A small class-conditioned image diffusion model, trained from scratch: trained on simulated grey scan slices of phantoms with and without marks.
Rows from block 7 of a small class-conditioned image diffusion model, named by matrix and row number. Rows with one number belong to one channel. Each number is 500 + 25 x the weight over its row's rms, rounded and kept within 0 to 999. All counts start at 0. Numbers have three digits each.
After each channel's rows are labels from the 100 images, of 14976 (inputs lightly noised), where the channel reaches its highest value: "lies over" is the class under the peak. Only what is clearly more common there than usual is listed. The data: simulated grey scan slices of phantoms with and without marks.
# convs0: first 3x3 conv (model.decb.0.0.convs.0.weight, 144x288x3x3, standardized in use, each kernel summed), inputs 0-41
# convs1: second 3x3 conv (model.decb.0.0.convs.1.weight, 144x144x3x3, standardized in use, transposed, each kernel summed), outputs 0-47

convs0.37:487464499543547415504503479540486472543497462521489482442484512553473486483493447486469516510521515465534441501488483473464440
convs1.37:499498484525525540475467471499491498482507501455483553543459509470480504532516487537452534501541489521454433497457475471511525511525486497523506
lies over: lung or cavity

convs0.142:522470532486489520512466487506523507494489498486481525479487510489452458532529550517485500479466480548513527526560525535462461
convs1.142:498485487485475466481531457517487503466466498500499531485546506457513468486490495516466483510500461509467506484494511537540511505473487467513473
lies over: organ; bone

convs0.32:477501483515478454514528493514488455517490491502481487469470489512458528524558505485472467461543503517516485496526540517492500
convs1.32:515521479478533466485489477563519506517494483500485541528522512502477537470532494516531513504467525494543491511529475531516484508506476523444523
lies over: organ; lung or cavity

convs0.91:523472489486491453510493495480526408487510494493504504470474531476514447463505520505471523494508505492523477505529513504536484
convs1.91:481452494503506486502497444494529515450503495499481537496510504455493499505539484472499505505461475475459544493502453520515485514464497539495468
lies over: organ

convs0.22:499500471481495472509482492534526495506496458405482479507495481484477559525536521436477510487459503515495457507460518525431500
convs1.22:488526505460500452514538486475491527485527535518477514560527487483477468514466488491495534465488513527511493487520455493470518510488517476463517
lies over: lung or cavity

convs0.63:538487492514494555457546533509496461493481493506480505489551484502499536530481487471495467489505489471478516490505519487510503
convs1.63:504508514501512519469516485466525507486486503529516498479463514508453516480487501498502479537498462503538513503508469518508515503492498506487473
lies over: organ

convs0.106:480497520490502542496554491515506507546514478478492525471501547487452440496510501488497486477472476485482466549532507469482496
convs1.106:488491487499551481511480469500505482523496481509494463527486480501518478489536470521458523486514524501492449515506471466569531496474551520511483
lies over: soft tissue; lung or cavity

convs0.7:476530493464496486491465504501504509438488511478476496501504512463484481508495514473489466484513483485514531478517494506503505
convs1.7:467480473529477462475488519518510474469475466513461479483462509529477568521505473458516495533490535503490528463492510511484496486477503502508514
lies over: soft tissue

convs0.108:510507483535518464492496527466478471536492470531480490507458551487490503507516460451505479538507496459491524485460513523533449
convs1.108:544516460520525516503490443497498484523495541460467528506513521505507478484511529532485484486521494490560524530510440469444513507509498479511509
lies over: soft tissue; lung or cavity

convs0.140:488567507522479439494537510459483478457472522483492512483509490504462508510489511528485494487509514530462499483477503499463504
convs1.140:509488526474519519529465486516515493552507540506450460501488494559493518471484491471495443508464500532542501466475510447504470472518480500485518
lies over: soft tissue

convs0.50:510517512447493492486515517493478531517456493511502534448504543503455458519487451521486534463493497504534458503514480523477497
convs1.50:481486485515501491440537492536496461504479465487432540504465508484514494482556462526508527481486534497499491506458505515519477515499467532463489
lies over: soft tissue

convs0.69:527449482483514492484492436498541519498459538441458545494469551499511517520492557491491536515483526519488478473525505502477493
convs1.69:495527456487538519490474523489492459509447507496464473490524480508500509525459463493514520543465481474489490490504481487483499541535529479472474
lies over: soft tissue

convs0.86:498506458510511513541500468487460535500496493496464514473538464551461497487480549504508507508476532486552525466553528487522503
convs1.86:498518488505518437492523511529468456520481499463464515452503496525463488493443453474530470496506490530484500509490503531539530532490531519499456
lies over: soft tissue; lung or cavity

convs0.141:504489515483496511524550520479463496455505471511485494435522476471509525539468514506475482514472493506473538529505507458488477
convs1.141:490494515555510472517539474518499493478507525511515501486464463436478524537498526487527503527485449471510481492532535531513464450542534555490504
lies over: organ

convs0.137:481525489483499522533442507518504455515531478502504476477470471486489527493507496502492470471497509517443458472521550544538518
convs1.137:508504485528470515510504478514477488526483513511460489508529509448486483477491442518527539525511543514475487449466500500457469501502477542484537
lies over: soft tissue

convs0.36:478507512504510482496504527489484449535500466517478542468508500496473484484548523475491495451504501505498454497538512496470481
convs1.36:502512468536519484454514474489490551444502513500486515496481469462496536513490517519464462560522467518506491530482491489508515539530517532510486
lies over: soft tissue

convs0.129:487553506453479440504545519512529500506497505491468440490526449492483493512520527519476527514502519475485459539489565480489538
convs1.129:541513504504530524544519474474542518500551498517501465511496481484498535544502435525490516491511500506516509467540473501439563512492541513542507
lies over: soft tissue; lung or cavity

convs0.64:544472524542481526476543511502454493492502507488521516481478543507529473519489510499498458504507494554452511488512496504500469
convs1.64:488484513513485513497534514463514488535498472536504446470498493551526499538440448516541445563517504486497457511501467528531555502518504528464504
lies over: soft tissue; organ

convs0.95:518537506501511476479479498534555475458481457508436505498501548483501476486563516459473497461490483506517503519520467515526465
convs1.95:524452514513508518506494466487482551486523507506504543528535504478509464489502578490483511526532499424496487501502474500509529480487487485482479
lies over: organ

convs0.133:509534505488499488502511483466488494497456492506522477480501501505477524495503494465504491476480495493489503513488505496468521
convs1.133:498485478458522506517518500503506476539513512511494483508533490493489472494467549482464458521470480541487505498494505467505510501481471502522496
lies over: soft tissue; organ

convs0.92:481528484510487407487509462530530493498494542482523533453467532463497498495485473512500534512468513506492457464506469499478532
convs1.92:534509495494515519482486509554518512513521427477526499516463531486501505543535487519493487481481512517501484514480508462510493581522499533517501
lies over: soft tissue

convs0.47:480496460503507487531507487486496498535492505440488502529519482497455531508509512497477511510465507517516483451494504479519518
convs1.47:551505493529529508514470510519503489496515470532447511485450492509491489482477519536491521515470525514545460522478512480495468510517506506530520
lies over: air

convs0.136:525454467532490453494552538524482561479535528521502483511556467510542506502483518502497468519494519489518498485498533511484490
convs1.136:533550562489486511465549495545500505517515505503499508486490504543534510523528496505470502521518520492513495501501537510435518538519477531497537
lies over: lung or cavity; bone

convs0.61:498498494511488462509504427496505512481522514479450499506466495467483445507483508531509550500493513514526531476522493508540500
convs1.61:507524485479512484531526476526525486507507520488455497541541497482482510505491494576508534495481475491457488459529456515443535504529520518481468
lies over: lung or cavity

convs0.121:512508509471508472494540499484509516475519504504454508461509533507482469530539503506494530536458554521518489500499498484462529
convs1.121:504479476485513493513459546559488490510515476474495477514508496499493495537516463489532505496421520507505490487509502511483462523548519455492496
lies over: soft tissue

convs0.96:511556464467506524522434507484528491502507505450503516526508481475486489506515541512498498517478483473486480487497503515500492
convs1.96:544517531503489520522467521482555524521521517491449485443493512470522469490496456484511533470486501434525480506503497468512504511452486458489540
lies over: organ

convs0.44:544477535517497525489496515500498515506506467500482510508550517538513506490469421494504515465494483494505502494519547494483508
convs1.44:498510498520501472474464527581499495473519491474460503513487485499529524525502502527470519478476509497499463468490542529495536502506491486513516
lies over: lung or cavity

convs0.4:471492476504478496500501506460488508457532525481482501509513467493423498506491471496500542511455554507538532513483473478481446
convs1.4:467480490537484502479480548485501517501471474485494467518487514485495506502517489458541524488485524502474492487484544518524536524490504479484525
lies over: soft tissue

convs0.135:508503484469493531497508527477473523469484507482458500486551555480454442528552539484510508488454491495532520506491491479564503
convs1.135:499527518472501497473523482488480505463520521505515488521541499491531469462512571477509470535497491489495484517540522497524503502496506482512504
lies over: organ

convs0.110:540449492499499524486460520531496485503502451509459513491456508474509503473493464498488460470477444536466465484507469532518449
convs1.110:512550469495480466513517520507508523481518481501513556526549531521525465517558468532517484513537506478495521493489484519481497493514523538508481
lies over: organ

convs0.5:522484498494517500484438507493504487500504511523478528504471505495481454510540482497515492501474491485503461461513474508536516
convs1.5:523521474483537478509517501506472518500515524499474535491500448535501475504516510537482489505524487517500552516498511471487487506476518508486488
lies over: soft tissue

convs0.52:528507488558521476520496431472498539472530496516507492482484515526492484527511492497497499526528479494516463522502502490546468
convs1.52:494547516498540476495492526532538526505527502478491471490492494473536490469501462513458470487479505508524465527469450454514486541516511491505496
lies over: soft tissue